A small image classifier, trained from scratch: depths [3, 6, 3].
Rows from block 9 of a small image classifier, named by matrix and row number. Rows with one number within an expert belong to one neuron, the router's apart. Each number is 128 + 32 x the weight over its row's rms, rounded and kept within 0 to 255. All counts start at 0. Numbers have three digits each.
Before each expert's rows are labels from the 100 images, of 14848, where the router gives the expert most weight on average: "strongest on" is what is common among them. Only what is clearly more common there than usual is listed. The data: gratings and oriented noise at many angles and scales. In brackets: how many of the 100.
# router: router (model.blocks.9.mlp.router.weight, 16x384), inputs 256-383
# up: expert up (model.blocks.9.mlp.up, 16x192x384), inputs 256-383
# down: expert down (model.blocks.9.mlp.down, 16x384x192, transposed), outputs 256-383

# expert 8
strongest on: medium (67); stripes at 0 degrees (64); stripes at 165 degrees (32)
router.8:088154190178153162131150195132114083127104153116157143089125133143158183141071219094100120121096094061206103167150116100097079204109180079132091132091160137134151117132120174099105089132078129147153104150119085152119189175103132063143077119160162110103122099092140122059153155153090157106116133137144140099184087143133120148096169114168142097078162141145166107128079127162163137114055
up.0:137129125102106108094130161130124193095115143111100086200138097135153151112082085111141158170095166128126117168162178044146125083160149165130117125150129122087099104167156141090143142087137149096115138087139163184145137101083084118132147118123117194109193150168147189167094111100120118156113128079114160098058110158096136115164165071105153146156079142155163129120147146095072114172154
down.0:048123175083119111194159134125122124149126079105149190137099110178131091140148157145109078084111156108119078113134071159119137119160131119105168131164117145183128146101192147125139136148084124149131114122119193166182108143200121117093120087124106096126124142197073047093104114170088085156099141157097140130129111065144134123098082140078173172148123074115040132138087112181103148086131
up.1:095155148098175098174157151165193134127179167103145120193113115143139113161038119107193172147103061094130114179103143105137101132090117163091129156101123068183127168169177100142178076150114102184140102122146091118169084126095083124111147152093066143138175125093123136137176117051097130176096152131111129109066110168091052062119172083129125159121106144072128081095127131128157105117104
down.1:099099155095104088093105111103178166154158100095115124101147130141090125063151070114132135162130113117149152081130092117143151090214132110085126087209179130123152122104157165060127123113163095064095097121151173075094168146140104135119146126131152120148090119148164125095096128110094155107079098184051126138115180094197117164107132116152171121159104123171117219137096162109133080133161

# expert 13
strongest on: sine grating (50); stripes at 0 degrees (43); stripes at 15 degrees (39)
router.13:144108110162091132097109079158116164149102136087131091110126089151120097184139132092177167149144134160148142121108176117120136095190081173123127152153113148097096096142119078133129147096152127062133154142099149163127067107145135119123146177146101137090160171129155161131104101174154152122079147147161108160182147148091111146130078116135156112199172137107124163194142130085161144084168
up.0:156104088130168159172095088146153128095116138162147099100102128107085100156187125156064139142109145132040204185117141161101105226099147116166155143067170158097065156129056112130054117098064127150147130121117114124070137164121183074104125098125150101171099147155113138135139143164132088137146124162135096172130152121128154132120126164123087144061120140180082117151142092098160128113097
down.0:094158139148130082166140121080131096177117120132112058140107155218120127087132171138097095161097134102131140162115140116106143164126111156134154177064123099114119158144119123157141098110143143141165126116144129102140126114152091061122150119071181057187097159091124138055107134139115076148114129154092166153172102136144133138112152150161204075137105094141082078094076169121203134082159
up.1:135101115136166193183156100176102129132145089133123119131101154059145113142147092174121123141101152107053153144144154172126102103163128128145148120060101123142111118132116115162115173114167187192143166149137073146180104155154155089194110113111157158112035099112158148134126051124149073124155093152129142114140132125111111095210126149050095134130103136187135083141143074096130176115183
down.1:098212150133125138128196137172112164170086138094130105149115146151124113098147145103117090143108131096131168141137149088104108114174128141141143147165149109117125152129184123125135095083108195148193123121146098104147188119144093161171133158131189095136158139071144175090123073143121134124141200118041159074093087137121166160163177171135077112138087144125126120115114145125148158118166

# expert 1
strongest on: stripes at 45 degrees (56); fine (51); stripes at 60 degrees (36)
router.1:138083159093097134159123081107102104104079080129095116063118100107118184115108149137129106172105136164114128089125150193083074115131146142147121117085191133089106188142045095118127124123143130099147145135104178076090127122096102166148113128112166102106161117132225183183134117150140114141095055098182159143109164119113119157146132125175107100171123106186167150122118198145135142165089
up.0:153148148078167043179153137141162102145122121099133064169119106133128164147115139180129118122161107105096204178070127087111162151139120128167113144108135075183150098104144153132095092101112141155121128129117142129145177128130056100099113153165155154185147145145166081127100103137130114089202110146131213063078141102111061101098129109132159176110045086105135074108164104114188131148086
down.0:101101144136149130154139155139102103123086141125163128089080119122107128170133108088130139171116131133121091096187103180084067034143108117114100126180123068089140142138134095137119101161179046108126136139123127157094101140098183149174190145114105101117137119114183156106141163072122152201125106087137131161220132167075148133129097113110142111160149126139121086145109193171085097145147
up.1:137122070115081080078151110116172147126149178178112143160121124128115128173132124177223135153140128130103174113117117146081144095127127133148123125183104080102105101145135155192135137125150163120117198170100117114126079089082080104142136119100123074148089188088144149144114072048067116103174180146121171064095105142125100085171116131119141153121123154103160150060141118121103165138150
down.1:134130184114163130123121139165042116140137163113185113124109079103165197199078149138143097048088091126135095156093106146118125178143122128107092164097102133169086085110133080123088070163079107099125123139121142191161117085145162133100091106153117199099114132131113106146176167106097098122103126139160119173185115134092148101114131135093106129152180105164179106187128124180131150141080

# expert 7
strongest on: dashes (100); very coarse (72)
router.7:147142087126072160105091162089172168111146143123152129108146163147071024115158166123169155135151147153138132110170128119113126101101103156060089143103158111086129127134166092081140094141103119044152135077105146069071157122132103153155125134090102116121108179099061131159122186117158157084106105117123114210141176136105149142089083146141082163068133097159114137106153174148149106136131
up.0:128097189130172125127124147166177141088091128091135132112030129122135132136116125144139078145070074139123171154130127163106117145141153163109161131045098161105107134149045086131085121146095139128106106130171160124126153144065116100123107174121117169070172084106196166154147115134161130144101159099165146128104121168095150096126115135109088084106166156152189160156046143130141154098095
down.0:135114161133148158173160070147146120148119078170127210173113119109139145099160063122145125173101120112077157071146084199106131113146132093127146092147154139153124105116059170111153166161163138153116091143105146107194118173090113150125127147075150073071136074116119114099174099110117128147139130142094151027107127140095128082169151110142130127119105208166114121142142126200133138141172
up.1:125155150157089185054150116107146153110199139124154150110144115126112153132110118152175098082068107132105134155091061149122159168141107202115129138110077070108166091122121164164156105136111142141156119124145132123123111210115121132114186098116124105135116149064122123088130190090136141036149133189109106125073131114152127118145123150121123028152102138151112161085184148177138119130136
down.1:112147162092142107147165189229094136140111149107119158139110151147169164188126131167061091102108128135136157110139103123127111113092145121134129162121089173191129146146157120126104129144155089143127089111153114197231132056141141134091136147157107176111059176122101133129164147141034086202136129183145144129140109106144113096132127122108145125161118162146140113080097118142093125112109

# expert 0
strongest on: windowed patch (100); low contrast (83); scale: very coarse (45); stripes at 120 degrees (30)
router.0:146155092134098125068139025065121190197141145161111179136139170082139106090165101107112119108088142138091191120138111152099181153102093078119079177152134103150113115134111120141186121117160195125154180088115088072130163168150103166126107089110121099152071182135132143086128126111131174044187131145149088112120099108144167115141134105083115086119156118100130138159193051118161117139168
up.0:107095138091146062153102167102163145060177138141169123173131111125119142140076104138176118131117151108160114167142155128168134128110175132087123147078168120128176130167147159188131163130076111060149139037116102126107120071151123086075137101127108151126116153168090086154218159108094144080140084105122104147062112076115101113113162123115136174101108074167131121062094128066159109095075
down.0:173131076132117160106112105086124137153137110121077126128105197093157204091119102100132101188138154080143124136100139149084099133139116130148157099183135145109088161129098142088088146082106149208119117171157166109088160139101105102100143130123142126084161090109148171116090112111146110130080106108137144061178128144155125151135136114152160104118094180143161153149128132105167189205153
up.1:190112149170136137127125148165129096179069152136113120161071123154112120164105143091136149160166135168146113108133118119088103117161162137122198081126101127078131138062097147169040222123131105098118111125120215141140121093145120127163122116216080113108145068157151102095130122131104167163133098157138119112161134157086106138169166129123116078092142163161103163130117155115122147104091
down.1:149121158145125151078133142170160113124127122113156142077159129152105076144160101122140111084172155149101155086084205065088140083132165149093138082161177129123201114111151122144098129179068063091133167087133156165148140075169061174084144100143099168137110174153104096134151184146140101114065118156103093155094163127134110106129093161104094142143124095116125160117147138135109177131099

# expert 10
strongest on: very fine (63); stripes at 120 degrees (39); stripes at 135 degrees (38)
router.10:113134122165130147110102136170178108152157108189159182129164127098167165187100104152108098146173151130099147146144087175118117151168093110162163151158189107090152137122090084126135133146142139148060122166161110076134138142095187125120182168090133129186103136108135140113149121139180115105043131142058076135075116154182089164120135131096073113122132084081111168078159118137102085083161
up.0:154141159116133110120152195130128124125115150115095087151128099126145127143155149085140190103123163136129111116132138045143103181157121212144105133131118159177160145110164187091133146151097066103113093084145230128109122138154117179109133124135028153099168080126078071108152139143069125175153089107129106044155153122071107121108185143181140170107169149144123099142164142132133166206117
down.0:151125078131174108186159150169093074114107125169102108130095136153127128161123156196127116110140151100146095135139094105072069138098061104180106149125114140087153132103108082112110087113157147095098115140102078096157158124138160115132127188169168078164174182059136143119112115161095163152206138143144165135121089139111114073140103092167105102182127162115138094150136113087148091119074
up.1:140133059065214142138139077122142144145097140130157129117149152128077058124166119125151207160142132173182144139139094094068156084063097096103098116169141122136126104120191118107163099104151129125189120112056128114093124155164152100180109149189159122160122142122123155093107086149101127080186125091189145161130164139191122150146147144150100048080132148168167137109091061096153146087122
down.1:187130128118149141126118158139165155083163136125141104079207115124136145102152084183150134087121132083150116109128188123123138124110141170123085155074139163111164121102162133119125064183142119068097178116091102097111153134136159179095138112163110122112116160107105155145166209150071144148165128120154136140140067087159109110092117082102132126188138104132124136159147120140133103148087

# expert 15
strongest on: stripes at 45 degrees (74); fine (49)
router.15:146134081123161151095135170141109125133170154159119094127107120117127120115144070116108123117136092135195121202116082127154091153077125181115151162159076158141089087176170116132163149130130112145171072085140173196113048123131129109173149149111053179107153075132069158120098153187143103152135103090168140159157155160193138156116170184113176062082159210133192131135128114103130099108090
up.0:117104137079107168142134140173122134151170154153123106122118118071127157126138123150118158121087138140070137141125116145109119142183130118134157105126154090123123166068183159102181130111142146145108126135197107086135139115068143187149152173136115170095113133104139148183130085101189115168114090082123113098112158182102053172155169115132121116174077138174161154127169140145058071129198
down.0:180138106128140148155141134130124133101185101111177143121138121090109130122170080202121082142106165084138152128146157166115127115142139075091119070095168119161185106082106077108155150204062190169064134165155058108148201143098065136101059170127159206133100120150197139139100181156132130129183134136146181118158184146113151122138068098141058137143126089163142144118161113113127115174143
up.1:169105203122135155094137144116111101101106090155085123142110092131207165125083162203059109163122161113089083124071181099092103196117147164132140101085153138066125117093118246160068143129130204149136148130177173163154117113140090082111121143092124155131128129108182136167110114142153132154134123082137121074141129159113128112106108127122136155184065173149154105061142102132111130161128
down.1:151088134149118123151156122133116122142066115187099070144139152108116130115204119141124104153137155129089132104179148132158160055141074121204123135114121111095159160133084087141145145094112105110124140109103172102113132079117057151191148166128133106131125179150213116160134107174141078175187060115114182077128099185105140106130075100144102159151121103134130093102155141118170179197138

# expert 9
strongest on: stripes at 0 degrees (83); very coarse (63); sawtooth grating (45)
router.9:153130120095192103148109102173078127105163123133155137078194203169060085102135186166144166054190130141105115135077156067161171116135067144144110092185122130144106128138120119066178126096103079148140128119069166121158149096189136165095126120118134130184141130166069117113100150200153063086118150100158118199144184117193130123090107107111131162090130134112131112109180170145111106114096
up.0:141168116117107100130153125129098162194047163114150114106108106089109158212158117115097130093121155152140160121105134097104136137120133076144087129164065103116143112058156129122128140114139142036126104110090135090095116151136160144173077142106160121125183166147152162170123070154125128133156123152169146124146113087107157115146097102148108135190158140108093119204157137097091134173104
down.0:151092172139144151121117126133086134100145158145123117101119130130114209103132116093130092120089152120145163159085135106117075105135122157147127139036126166131128160090090121139127108166073121169086108128153166080103161129080096168100088121114149142137156124095183165118167171116108097176091095108153124127182152106147127099144149131142097127113128112174116100059082176136139129158109
up.1:094151056134166087160156126160088137158153135085161112158140147088124160182131070115166092107105094095125189185063143114137144151091122116123112169115082124166142050145147128184142145127107119161081097123174041164148104124155108087100050133108140200151078079130150145134129156137108108111116112152161126123179161122136147140142145147110171141124171166130167096091134100089131144137129
down.1:116125151128116220129151175155117162144131154142110130156107157118098198131170128110138101154089143092158117135128119153139087119115113120140149113181106100118116103125181153101145169129087125185112082093193161093142081127080132120194188104105126083136166110117116127056116188129096042180146050129062164087178132122176139156109172111119135144103088141150142122050148168135192146184101